From a checkpoint of a small encoder-decoder audio transcriber.
Training: 7100 steps, batches of 512.
Rows from block 2 of the text decoder of a small encoder-decoder audio transcriber, named by matrix and row number. Rows with one number belong to one neuron. Each number is 500 + 25 x the weight over its row's rms, rounded and kept within 0 to 999. All counts start at 0. Numbers have three digits each.
After each neuron's rows are labels from the 100 texts, of 14848, where the neuron reaches its highest value: "fires on" is the input token at the peak. Only what is clearly more common there than usual is listed. The data: short made-up English sentences, spoken by a formant synthesiser in many voices.
# fc1: MLP up (decoder.blocks.2.mlp.fc1.weight, 256x128), inputs 0-127
# fc2: MLP down (decoder.blocks.2.mlp.fc2.weight, 128x256, transposed), outputs 0-127

fc1.233:496496476490488506500506515467493492491497480486506508505468501498503528482508510464501495481497460494465501494512481513509557500529511484485517533527500567440487517484493503479497521568509487540508570496519461492529502495497501522502491490489479493442517492488506501458516450500509471459495473460471506536569464506501533517528437517523483517550496491506501501521518550485487499464490
fc2.233:496508490508518525488475483509482434466449501524509458520497497532488497462530483498495492515502522504494477559513514570499502527469491504519494448499520507510505529506490455480523488480497485567486547504510495488517495466504529495524488554494516513535497494533528481508451449489470553481509510487488484504498548454492501483479526477520503527481504496497486509471438510467487528500515
fires on: "a"; " "; "h"

fc1.50:514504454496505490498474475471460473474530502562550470467511470484504507504510492488485505441524503469496531495484490524492502466488513501514539461487487548433504498510443539562493482515527491498531486504534482500494509527491479509469481517550461460509499509497539494492486492492497508495492475486552518525507496499462497463531512473485535502499532471466501534530490520528495542499512
fc2.50:498487493495490526513531505517493513510518549502499488503497480461513522535529504492490524526511526510480456462512502396441518488500471482500512534512499526447518483498492533510520521478500502480507441506482504506500503502482509439438513483513516558496500457488490523471499509500509483465520490495566498464497547474461493480493504503551476515497494490510535511528497500492517504502503
fires on: "d"

fc1.55:525505506506470496491478496483524502535485493557542518493511487498537486487481563470478546520474540452502504495533500487516487498439521524509513501503486508513558467494512461496497512471529465505513484495514546526502527503488479475498489507500491457540490530516477500502504509465525504502499503503508442490561504537507551472459492499483472468498496432519487503485489489487505557474495
fc2.55:470552483500509457497505447527454497556480490489507504447530473519478485521507503484462506490554477491501503464512508511469503501520517466503528500502459499480508492477500475499547474474504475522509503522509465494490506506498546485503507540519508475501504497526500485509516548522471488484509501499474469504497529523490474464571482549538500542452530505474503487433514531505478479524491
fires on: "a"

fc1.1:538490541474501500520502486505504500515475455495478515470520432506498541525501502484516475442503502501465478502510473480512497454566458492479503543499499514485490511489499506514548514515477459509509539489455503465540499483507481548533533486511497475474529533500496561497477499461557499490459500459501517474524513497501495526524469496506499478512468530501538521489522504476540504503521
fc2.1:476517502525505494506489447494520498525494485547511535496496491449495507467463521458483507485491474499507495550479513493557468479488516511517478475522522484533535473494558474477521474495517545491518494540501480473526541439503505471525503537537486506522436507512491519534460460495500501493500498503527495513469514477504468507488493513493568506457497462469521498495469486490498509465515
fires on: "l"; "e"

fc1.13:500482459498480503496495481472473516511518498546439468500464482528503496500553508471496480480463490545505506536496569491495497480489540512501464517477499526505536514512528499515489520479500481499524540496494495465533477474502491530494528547494499506541512482518501501500481536510550487515474496475529482536494521517480500462461475521527448509491480430491546518524467542526485524500486
fc2.13:493490497479527481500500524473538458525524506505501522499509506480531522451498512500520506505524505513508507531513484481509494558457518499501493466545548506469499523482500553483472450542479492475499505486482495471460546506517509538499491503537459473477556469495450478475523514474503482495544511481462546515536492464496507506486517499500489502501473515492498465461513547499436471523499
fires on: "e"

fc1.128:507519522470488478473503500527490474524460517471506512525517466482498523500505492503527446503517483515538500452482495501501499534516500478479452522524486506475508500510494496500514473526494493480511546499503538513555494512508501546459444483514484490536467493502524483504505493503490484498495498484508515473488599470478515494507513469476557526476569502453491549498508468544507481519520
fc2.128:486489518543499503495533515499537482487482486502484508501431494517493474523524449470489489534482441526467472486535499482509488445478478517536489484517540478510517530502515489499501532504506493489534497526494492529443481486489492522544463475486467523517501517483485489470530515515544472518534457512510521500556463513506494516440488523501465512496515544516540506479488517465525533523497
fires on: "d"; " "; "s"

fc1.66:499515453455489511495494508502537511522479502464514526500437461476499492511496474473477491491494473487493469516527474502526483561541529504507472542512542488490504481533495507519454475540547546488517498489444471510527498519496475528533491472524464463503466504489465506506480506499536512501519463499518490516485541522502507501515485510515495513447510503454506515508499523445475547541503
fc2.66:436488475533555496519476506506509494524465465520517457496477500525512554534492501498533537486509504523511478499500515557524522524515486502517523512469508497455482465492474502547494520526477485527490492455511500531484446501511500494513496501476465497517499481505523460570516470521523498524491472503508464473467496481501487517503482494495446558502512472525508486526503476485535497493556
fires on: "q"; "m"; "f"

fc1.166:525519527499500533485530499506516487500474488511478508484501518440473522472499498523494509465502500521475476506497471441461488501478480494491487534526506498464553517474545509484495497519504490499503457511490543482509477498537517499547481447549474515532465488496495487530508469506463444525543543509442500494513505503496506506525493538551498491508464520483437511480536503526498532476508
fc2.166:483468480452500508500534479494487503499505539521497456472509492498497568499480516490485543540557500499502553514561453504497519486507547525503513500498501515520520509499503507474500519468442496477543489503516550467513463544495480538477506498547507509475480485520463510481470456493503510527498476500501544468526509510473525506516500474493496507480517508515515499534513480490486475458440
fires on: "o"; "l"

fc1.150:538461501535504509499527497456485527499498503519506471474456477491440510492554460507500520479488507497545459521511558459485559497487482507526476498473515492538502537480525498452528473499525517493516487570490489506525505495518485460541547520499491482457502517510485518516498496486458495495500503527520514508543489488502496505445494532461462491484495487538481526485501522528486499486491
fc2.150:447499477479452485507514492474501519498472482505496483530465529500492460454538514474502500482503502523448488541486527532495468466439535514498538498521485536497474522546504542501505535537505503481494483503520497498518520515501475500512478482498422466497518552464481531516483513505512449567497499532505523476524465489500506494531481506497500469509516495539520482526514476499502507527483
fires on: "l"

fc1.16:480501539525519488497483474527498459467517542547475505504458490499515480489534508496479498463508502524498489500498517506462482522462465527556471505522469520510514469486500538416472484492536507491457516500505485553486527514477492472496477501522526516539489475500469528493499496550501512497478529521538497513467500536474490502468496512442489509514489531478444525520506527507531509461497
fc2.16:510501532478496524534483476499452484488502529499539487548503511499436477547525516492495493500494493500501518499486472467501558521481545519509545485520492529495483466505490493508500522477504528523499483462477513502477494471497486550531524490529540451538478450496546512545486489543515494452508543463500516521507481482498492485520503502523454513483461493509484518470466452481537495520503
fires on: "e"; "y"; "s"

fc1.12:452493515553513491488539485494538491516489446494524516513486501502511498443495462495578488472492497498492522517521490493492508512524498504514495484520469517501498498491560475511539455487514519507510474497497495519465507524499481533500477530505473528541503523484519475488465516494535500538461494493542468442487471508475498499531509502534527515511468508466457484488496430523480532526531
fc2.12:495484506519480523481502469542477499491496500486501490538434453473482475527529500498500534547495521527484517512541499486453494507502524497544457516510471558496544536496510498506516502499464475492533494506500480517486480457532470535492459497519448487514532463520485489489486537446499475501486547511523559527506510517464484476491480495486460480518538511505491489503501510480503514473542
fires on: "o"

fc1.134:504530528485494502471434503452501509502496498473480489534458460505514549460503551487472479508510463517505485486538495500517517514498475524507491512453482534505545486502523486492542498481535500533494485537502535520449542521525444546516508521500503460521514548510514488511493458480503478480500492499546521482526467528512474492496474534495488485503506467477451509512471489458494486518493
fc2.134:484525502520513470500472511512501516530522496487498499496520513542539515480518489485506437500550525503499511499497462477527464520501440515515482502501529477531504497501520505509485532464493498468523483490503488526468497480500502496480473551489495468508542568503504479506503500539510538466526482494465518485447430503493502491510535481545536497490515471505559504484457470507483562497489
fires on: "a"

fc1.176:482523501462556490500506509528500528478521478497462491473525459529499509536528486502520506500535546485505500476481538501495491487512492461494506527527487527505535488473504503507531505496522486500498541546502495514502495501501455507466473487509505425518515502461502541441534502507483474516498478469494501482489568539450491504474503451528496459509460496496506506486577530510493506517503
fc2.176:464521527507509552490518523425486482486503529472482490461494529478506512479527510507499502478501454500524455495495476504559487473507512524442501497547554501536499497510551474509489503521511497483519489504502506492505522462504559471557483516471495503490462478527518484495476506462506520503490536460495493476459509505503497564488494509516550503476500499488474500544495488471491499526474
fires on: "e"; "p"

fc1.99:490498489501499535501533523503486450449506518513526478441508489526523511439543539454487447509476528516459510499516498506503503482510484500477473524506488493448479512501491492469474457471542459508519518478528495490497510505478498519433487504480497476563485514522491490477540488481501486526468495537516483522530455503493487468534519496472527509547508509504525495535496483542519493500520
fc2.99:479468543480494476514497458498517465496531467483529494532519497526504510495499503529494539481525548474465506505521523522517494485499494492494502527485535561432481516451475516489538497538504505528490489474491502499501520492480490565496559500501505423524461496495522505501492482574497497501501508529457499563493498489492489484455499486498529506493460472524500502507514514503499498478514
fires on: "a"; "v"; "r"

fc1.69:491507479496527473504452498459572461497510493501532504514500446576514490520484501484532484472520468474513485459485531502484516532526464483476498550543479508499468511501513472508527502502499497519510505509500491538499504484533459533502505484493463437502531474502519530489474587500513500500524476507546502505552502501540488500490492486517474505493499487525486536512494489498496467512491
fc2.69:484448446509514481486478501444442436507490505512467531516501491501505521523459496441509529512473476532493553498495525492492496481526504480536485541503482499523503516503466513485538489501543535520472472499498509477450502469501499517463554491487500493535512502506506518485492467477480499499542482501471535497497522528525553527558517468486518480526530501502526494497499521510485502498528
fires on: "a"

fc1.156:499478537506496466527501477499471511516471501490516477501501499488514483517485479467498502503514514487488503514462540453494495466497435536572497501553511506518508489520522473499470491551483483503525519514515482493513506477522501509586486475558484509514519538495491499513528498485458503450505502476588457500511495490532494529486533478483477514510542525497504488484514498502498517460488
fc2.156:486511501522509496472510509476512487540500531499499495494471483498497468494468538529457498516492476501489498513528512516513459447496495506440490480507527488498447522481452437493499501496515507515503475455501494483536473498508505511537510515502489489491551538446464563510549508515553503525458486507486485476490496498492506506479556500457544482517468477495515476506551509528538491484509
fires on: "l"; "d"

fc1.36:525517514502503508533461518458513526455522490497497517553499517528493500504505487483503538481438499513519516517484437448500509527473515511484508525502494478457469528502469465461480480501466531544495499534507502467511536516516498471526475497481481490551510461467489479481499466500443491497503513510428515518496494531488484496523485479493503514426494509485530497514468481519511529494492
fc2.36:485500478469472531494513500504491518523471512446531486499494500517534541469522492479522515518495528434467515507501537501510533506478548533490474541497553547484529498503525492500521529467509529493507460488499445552506448491507511490539508515459504500495520467506451549493525511491497500471487446522497509521501497474500504474454460530501527472509497475451500500494519504524477498482496
fires on: " "; "s"

fc1.54:524530510472488523470508523495497545436466484500499522525505493513506515528494489471510484456500515551538553505535500487503501486455513535457495541561541502508498455491504513516492470523438526502503497489501502547479476499501503518525511512490518464501522501504464480501477493505470495489493467506456476492489491539548470487478466502541529537447512533514499527508513465512525526513502
fc2.54:499498502509481441498524486498499565524516487491515493511499524485502520496505499513547561481499533462515519506489449529505465546540501527513491500524569495498470517496507437499478546494493534490493472556465468480485498554503532518521496490491497524467531490505459496427546500512509514472535474500495502526509498494500494446482498492494500503494505508504496545480497502477500489498485
fires on: "f"; "t"

fc1.49:549499514468491509544468499509428531510507508516489495514489520452499513499536503513473511495504511524504527481516509460500511498467453500552516497527518524492506529527461536485511521517463529467523500497474479487509546536427489468510508523554459480518476507480508518480500473462501538465533540502470483493476528493486504505447499521471525483494526506519477540499467499500505481487497
fc2.49:410497478516423487486543496492470518534497498476500465503509489498435482500497498491536513513503524508488487525525500471493551515502470520518513518496467496500536497471511500471530518547526472501526489512497540514513472494471442506483527500510500477531550524454505541511496486499506495520484541530496469478506522499466496490490476531502517483489523511473504479445513494477521539478486
fires on: "e"

fc1.22:534486503435503531483459481538499483503492485552520518518477545472523500494510512476513496479521482511499543511526534534480509467527454503468505465493486520480519497487523469503498490496522581531499517527527514533479512490531496494525483487500500499481492521480525517507481559512492500515501487476551486447484488484481480508534464533530481530455481507517488512503542466497528468502449
fc2.22:557461518530472491502492474513518505500474488553454522486508487497491511492542445468521477500513502502512494463502538494533486467509514497482478490481498462482505463519509521532502539547517501567496480495500524456519534492523574516497499488499466521455491470498549488503502505489491495469567517499492511496481486482504516494543506508507471485490502496524549494546490488468507524457494
fires on: "l"

fc1.141:511463494492500507555518518541500499505453505497503510493508463489471482502473501526492550503508471447495499515515513487516545499519475502506506488513500468518487523489528476479506532473504504550485499507449494481476518553521440461501519485492485479493533515481506493513486509542519457485524479488537538535498488521553519472471540528468481527516506513512495504475500458444450551525506
fc2.141:456463524501474500530492540507484469504541483545502450497521511524496436531458529507500490515471491494506491526459503457526476495514493516496496495540515537510495481477489467536499451519484483494505497537484504504503484538508515492514511530540478520499505568488518489492468473474539500524494498534493547508489518455497450489472517525516476488544510520478513459522440499501499531510484
fires on: "g"; "w"

fc1.62:526507474517511530495480414511501498509471507428501439508522480492530517514454523500513493496502516507529475472537525514433473469527479489510489498495489513507501530514491514482510520503467497472544528500521514486499534505483506486497538496478534518490494469503492544523491504491571468513497508529541510520460509535491504493500495475494468503475523543477496515466501497438484484506468
fc2.62:495505540549512494476497490495480508496499495503486547567453530473553524494512505507499479480480500487496530500487512550513527483498532502543504525503508526476488459435521478491460486542495497538535495451510551476456503515500508521483497497502488505508507486491498472447461494515556493498499467504495512484518484484534527527484472505510556476489527505505515467491539470485477513487448
fires on: "g"; "p"

fc1.94:510482542500479521463500499491565531523462492469484523491496507488471501444527514487518556458530488515503500511494481465519483460458466503553550508539513497509518504470530447501480473497505531501550512497502500490483504527482482467524516506511511501517492517484538513495496524490471457495443502473486524479524519559514531538484481494459491518496543491496494494499487497462534515533496
fc2.94:521507505526443511489527499507506478517499490505465518485470492500472487485503505502480523489510461500483561557516502474500488452463446451494538499513535525480479506521510500514460496521521459517496493495500480540538493507486483450468490528514508525494486534530533509475531463489532466510501503520521441499506481486500500479545474479441505510499535518468540452511507503484504505466539
fires on: "e"

fc1.132:487496511477490485503476504499517505511505508536546494543499491409523474497488497492458497489510498503462523493486561500481500506503469473495545469478477469518536553535516469542520510512493507489520504491523516461520517505487504468527528510504447488496502558488528507494513516444512505497468482507515516511487478504498460511504529529472507468497479512486483521513418471500489515553522
fc2.132:532492506475495529463497453534534486499540513490511575463493498515493500488522526482468506515507511450465505465479493508510435511498484506486496495464554482514501501508480438524545508486472515546503428519466524501476517521499500513547539484479500461456494502515490491487533483538509522452487521514508484498502516498520489535478501499525504460505486493498475501485543522492494517475493
fires on: "d"; "l"

fc1.167:499500506469565485501465482557492528483498490500512451511507476537497454464502503444560519486537465464532474471469498471471541475487499481480500462499505485527496502515534480481506478487511497492508503505491468491498512483500544451563454478506490480499495529540507494468505498508478523481491525498494505539506513524505532481512506503452440493485490520503525508497515509506502506499567
fc2.167:599474480492505492476489568472489502500494497497457578505493523483491495493507484541453544467505528500495503470494499510495505572495539500498504452505516487493508522527464502499503495487484546472451497534503498502503498500481528499488473508513521499468509495502486497536513507501500506448499462501511478509521507494514526538557467499495502527487486513523498445539534485512495491499513
fires on: "o"; "i"

fc1.253:514504474463513503489507480475465500526496548464466525503497477447535498466456428503537483497507493535504502499463564527497500498491531529547528516461484526510541481533486512495469500503524501549502493481477531503524520490490504544458485475541487491509518498481561487457454456498540498502517513501496518480497545522542510499513476509509498505489491461514501503478504467499502511491505
fc2.253:496468465519480458521506536456512496501513450540491503489493487493500578436498533550473501502492493496530511498507487459494528522445542529490497500464471508496502538534529492524523477483508495491512484496500476503490488530495515532503490512499462461452502495492504524486502469488503478471501495477504515508527453516560491467478515495457469529521508531517508547518507458493524534485517
fires on: "q"; "k"

fc1.95:500468493558510523428509461519463500537470500490495513496535443504482454500514506510542496509495496474485465479487490463498500496499486502521539545455505541500463507528505510478519500491487496527466463505525496468513511485463502504499494455503534522498553485477500494463544488491485481500520528520500479519498463521522495538480484499502506466432498472482554503490446496516497508473501
fc2.95:492501496501509483494530520502467503503483511473520556542504553494523504499463519531485487500555503499505504536500469515492525481453416485500510478480499458496492448476483488500505456501517508498497528584512511477490461511501477496499497501501504558496533502420526519472479475469519501516497509508474531531511559476503507521494492502507500499497500515476549508480504482501521485487480
fires on: "f"

fc1.5:492497500469513488533498504499533488491478490552486517433475458502518492505480514502567508502518484496487500508519495516501518500480531481493494531497495491506508530523492516514495465439522533522487486538508501501533489450483449500541520506499466440533502485469481470494533500505513444505502500506547496514464511523502494540523523501532500562478493566510499491522469468484473526477536
fc2.5:447501479518499534451517500498469515485524478541488493469513447468487534518503478533519533500465497481503448531522464469516503500518504498558530488508499493500504480486478498518517523462492500542488465528529466502545476456503493504491472493529500487556501507472538497508523510508494490507501493519470478486525462493545428509455480516498494488466530500547514495497521514460524505464496
fires on: "e"; "i"

fc1.52:519501519499517471518506503525463554507515496470490533513452502489472484508519504483490500502473495475484536519484488500529556455516484522463454581517500501489532499502495500484476458504475504483474505500501499514491503508505491532529439468465465517523484472477490510506480478494473516460468518533517482463470501542504460530485493545495493472468546555483494504488495533480512508459468
fc2.52:503465491495485452479516490487495499522505510497532511491456518509488499506531500501530563553480513483488455568523494478511485470513516510496512521488527533503496490515493460530536494500515509537514484481484499533507474484469514529467539497498501494508514523501448489467499496448528507491482528511516502508507489486491499474475539535500546437542492550504496523468545509439472494537532
fires on: "o"; " "

fc1.203:538486495475510519503513435498447415524499517490503461523502480529529495498493489457518546483463538521522514512481500536483496443530474509490520508539520482488494494545526496486480502465512508555449492485490464502492531490505486559503478506494488482528532546498489500508464515499482499521519503509514477475521529490484473500479494477468464497473462467503537495506504511498493538501525
fc2.203:533490487522512461537518476481488516469461556530515543519545467515489515460497531530447504493522548493521479518515483522532480514508512456475522484484502516490503486500503498515498501522500506514486487441468527478469538509555504480522496489530494501495503466489537447495500495543478467477475501455517539467521533537488481505496525462477502501538488503511499502473527532549507526481500
fires on: "s"

fc1.111:472504497500501454510503518488501504485473499517490516515499449530506455475495519517483487460499450512507490524434498473471519539533504491493500554523488500521495495488488513518518491504509517489523478511532523494514516522529502513534520543484510506539487480432454502494498489522517511520464456538524540475518509537435507516483502500525532478523498438475464502465515525523525485515451
fc2.111:519494480481474477508551501489517550486484480473467526473489459498550451512500499508504500499501505489507465498481514531490549473483527500498497519518477467505505486498549481514488504554524481482488473475534487514483500501470483517511542503485508502460501497461518495495497474510521559535425540528502511433508484511463457509470531544479494497544488494494514493496490502516497480559494
fires on: " "

fc1.202:487499536503488484494474513439507448471473500497512524480503492440520505479558470493522487469507498492530507514507495518493524520498515456493529492486477534556502477507499529508496497524484491512505562500498450500490513517500525519470526479496475504503497501498471500485536514483504514536510503534455437540520497494470531508521517464532526491483491452502485564494547517521534461499458
fc2.202:445408467506480521541525467523466525493541489493498472521514520500452489511496489470486502499427507493445514462553500496500495487484472521501533491509494503465550542501511522479487494509505489503491493500517487528492487507511532501479494512500507496539499504452506476498514522510493506523510508531461436537522503509505490511500484503501454503538499505529473491531506501499470568492508
fires on: "s"; "r"

fc1.113:494496508515490503496517523497462502537467495506528521487517485477504510467542508470504484453520502521503480467490533510494505511502502494498526514515451532497481493492492481511485561493513455558471559528536494488429532438507498501469485479486489499492491501474510537499524498500512514506499544504511486510532451457502530488457475483446455522485531474539548524495537513506505501517495
fc2.113:502511509497507488497502485511481488495514442505515470498477492492524448467527530506513497466517526537445490516514503488526460477514442514493518491493510542445466534495517454490525475497518489542466494528505492480531505491483486504496491503528505452500482477516585521479539467522492485487499477507467470488493547541548470498492498488494477551476528495520493508478522493460502525472511
fires on: "q"; "a"

fc1.179:503497510480511528527519435532506498480480525466472521470493523451526536492495503510507462473494498498456507563505491479484503500543490487516521504463465531484494519458474511536499509526533509515517511525486530478493498504520493532485484516495481470461569518487494548501511480498519473484449466495507503486462505505470474512497506505523566485520506505527479533556512529469512509478455
fc2.179:549518496507517528479497512492491501477522497542519540499548511452508519499483503475471542456450503534543466465477509503512483503508519480495430501531537500526490468475477495487514509505499496531448523503520495505485492516465459487458515494500464509472470527508491512487466535520446509501554450509471545555501476471513497500497504500502490513479476489519518491542514505471501487497534
fires on: "g"; "u"

fc1.247:502527469534470533488491483511494507445495453494501490492549493497461482517490475489495513479497521540491520534479482508527503498513501501493494488513510565471474544500481495492478516487500516519502500535482474433504494514492514491537484426515494464507495501510516507486464487502530516546501461499445510538499554529512489454534532511482482468481525515502522459506501522506466537558496
fc2.247:530506491523507484450458499456484550511474527518496506474547503507490540499499502499439520503523514560482501499472495472515500541536497511504494522537498460489499434520534505433523497472479496491532507488465469514486493482477495506486511570498507494526506489563461481534463517522505480494501508524496500514526477466529484496497497503507498498533503467452504493517508501500483555489496
fires on: "o"

fc1.136:518500449494504501499489494467470505546499496560545505476508531510459507540518553512491528491507487512501418498489522520491499501544497475496488474499487487500557500480491499503501528477524489544473521514538460504471516490500499494469490522469512481533504488494481511493556513515502490493461494513543531499534433500522497485505490497468458530504551504504501528542509530499509502542462
fc2.136:556520492518487509495557521517466482459539471469511488489499502522533473499536483559519471499505524508498522533513506482493471467463418487491476483523521530445458531436500515493502496481513484520478497522509527482523524508537488481495500514519480502536527496497475540472509459516509488508473460508515479543467538525491503499529507487553495476520499495527498496482500500497464505514505
fires on: "a"; "<end>"; "i"

fc1.210:460511529512531491534496496526488534525526534495499526564493491500490493493506568510468541524510466501501484488541496506443477475505481481494491533534479509492499478476490499444523498465521554516484522533489506495566514496512500494509481501508468529532516531489497499491530531476522446463499480471536544527488527498468512481443504528473499494508490494514483513498478482497479498445511
fc2.210:526500516451455527546550478533489504512506505494482433498474475488492450506515500478511470463512523450471464490542494530500516513538491508468507507521499500489507510502472498523498485488528518494486480531471498562457482523499467528484507489509478477542526539477487501494538502498523477519508502499472495551546470485502463503536512494475488499520497547498471514475500479477500486552456
fires on: "e"

fc1.100:546500480484522485500503530508536509560471518469491501482466508515489475453516549476499518461522506499505506552501546470508527517504482509499490532547492471499506441497519499482471477480505512462481525520504475519492489523490451439490495464507467490459468522559515536500502517491508508467519496498525469491506461493486504527495495557447493512500484509485490487487509474507508523562507
fc2.100:537499470497510495494486499470494473520482501498478511468498507501515483495510513474502535488500456489543513491486504441481493537474477537516512489537508514498497480501490518495497529467488532486466487539527507478466492524533509447459494492461491508469458543533507475490541511505502480502528499467467509476490510520554500474522481577525444498469530531486527520503531477503551495557509
fires on: "a"

fc1.56:529478529501490508493469516492461555545492496510503511474461466471512497477543476505450497516465472501500476520496526481496522503477498489493552497512499495518565489500565479536517471499503467516532536504457494466518493499501511475545500497552499480476562486510486495535506512515490491466525499488520518494475524446495476493497464491527515541539500506501472497539527539485488528525481
fc2.56:527500493484533471491491427493529495495494477522511493486530482462495458513504458488486499512496500514507488534523493526503486497478539456439500498487476565499494507511493467560557475542468540494511464460495498473474494496490469464558512499533509494510495550542500512501503513494538505485496508479504525503494471450499504511550525499496511500464504501517541534502523514542508478503504
fires on: "l"

fc1.51:506503481502500496481481458512459485485505488500527499495550528499488411483495473457458500501500515498570494501509506504510517497513479479500503502493517495492457488508526523481496520481465481529522505500459488488492535567498528494507497504512506475497561529473499474544544516514504518486529481499473550494510497471501512455479456465486481476485519503479529564500530497453527469497499
fc2.51:502463499464526474473488487492445498500506482519523543476509529505529460521498508502516505497450537478495507494516472476501502523482513482533483500497554500441527510551528477505482478470539514473491499481500554479504503492516480531501482486530510501483495460443485510499534469501531490550470481476542529537471539479552519526500507500463489497490503514530495500453514479495546487496466
fires on: " "; "h"

fc1.223:486519488500494481493527453480455461511464489459454490496510477468485496509527502500504542477503441517514506538511545553509482497510508564528491488522539483473520484484503491503505470508475451526489499498480482480532487531475495494511493494514495554511509528495504519530537503497473528440491505479512554475515545517485518524506457489488485492505503492482486447533481543474500537537494
fc2.223:491496494477526429544455510540481443494464470482444481461458516502512508523505493512503513488518473556492536504502479530528490516488484484487478568464525486514507500514500491459532512496532478497495517448539504497485524525500534510454507500520525493475465505532473487501538470491496488499528485477527480533479525510472478480492523472517511467517515481508493467496515512545476490523518
fires on: " "; "p"

fc1.101:489540483502445474542481512501501539496508463502509508504492507481488497481465537538484508474471526458481468494482555456484506506502504482510508502499503528504518501485488511524473487507515541480494500532495514450450436547518548496562490505498451499500506504545497451508503510494483514486497459466555495533512443532512503513508544508523500500499500511480522498532494497482505535537518
fc2.101:533480510487513481535544535477499488428502544460471539498492466521503469490469541506514504500491521488496477470503431534497483514497499506474520499493517492534505484510499525525556529521443538511524527539494499494532477510524489492543500538521489518506475442487463509512491498539518471439511476508518480492521499503501498554501499510515502523501525489508486545513486485499480515460477
fires on: "d"

fc1.207:477533471507516513489500512510444522515509543505513519482502513492528500506502453456506491462482510471515500509531478464497534500457502511485453495520478523472529487535538548489539491469469501507517501504497526477487500447475483515501511506546444510537479458507450456486489496455511501511533548431527524511500529506500503491522483496560501488484495462494506510500533501522493513500471
fc2.207:535524497489542484528473485502542471524517490508509434493535503462528510527513496495492509499483474548486499523504496511492522473460538507535486500508494517480487493490510460496500504542434539503493488507460498479497529526500523495502518537498504470498505513483495478523553437481494478539479496486500566427516519480484519475513506439517497523455530486497515512491491472490466491499479
fires on: "o"

fc1.173:477483452500512493552483517462483507490515472487472468489488477505493502515514521485519496464508463531555522538485506493482500422530498507500471506474506544494510483595452544514506503508488509489519482500513477524484507480499520553499519473492519492535522463495488503450501548530485513466463499506516474486510516512483471488498496534492489472514561469528521499498502513519506501530506
fc2.173:498497477401487484516524440524512504522502516520514515485450505480508516491489509469493523500517481526508482499492488577505519506454482531513488428517499533479507483496496526534501507511487464502470530511466528498525499544519487505494519499507477501451485499467511530500456506465478496509506484497558521519501467472514469499496511555538497530464512519479474492505474521487482507502502
fires on: " "; "d"

fc1.72:550531532493483494498495499450524532513464473561544492540483532530527516486500454450506478468497433543517493507500465493500505506503478502512466523561515517483499530504494488499474498540459484485528489516501504509513497503473497505504462491550536544506499501466477525481498539509491523516542521483481496494500536494505483471491518517509491455531495502501465518486566512504470501500520
fc2.72:481497503551499477466482515469510513498524500538501471534505501488511502504491438499501501496521525500532503531490501418462521511495499503542506494514501609478511476508528500549494503474513506456532521471492505483520496527465537502487472466507522507470468476510492475501490472461492492504498505515519489538532484502476506490483502440514508485508515498457551518514452507506502510528503
fires on: "d"; "o"

fc1.65:499504497532497485462505476506502447455502528496502523480525543497498521500500473496525549453474505510527522460513504495499500482473450485533523485495497521470454497502504498490495454500509508544519498545499509475499504504511514443503464489516479505516523532493503478455535525457501500526526501484490542539500501500575520481484493531494445533495533501539465536550515485497458495509509
fc2.65:496469521481489550482472464487436522503497477501527514493506501497490498501502498515469501496504555491451504531507496484499526491513525505500467444518498502501503460496536503499502503493521528482499534483479531489531481470478481502451470520508502508507487484467515529496501464494484544435450500538567497556480508467496516482477529510537471503555537486467485535501488532487536500470504
fires on: "s"; "c"; "i"; "d"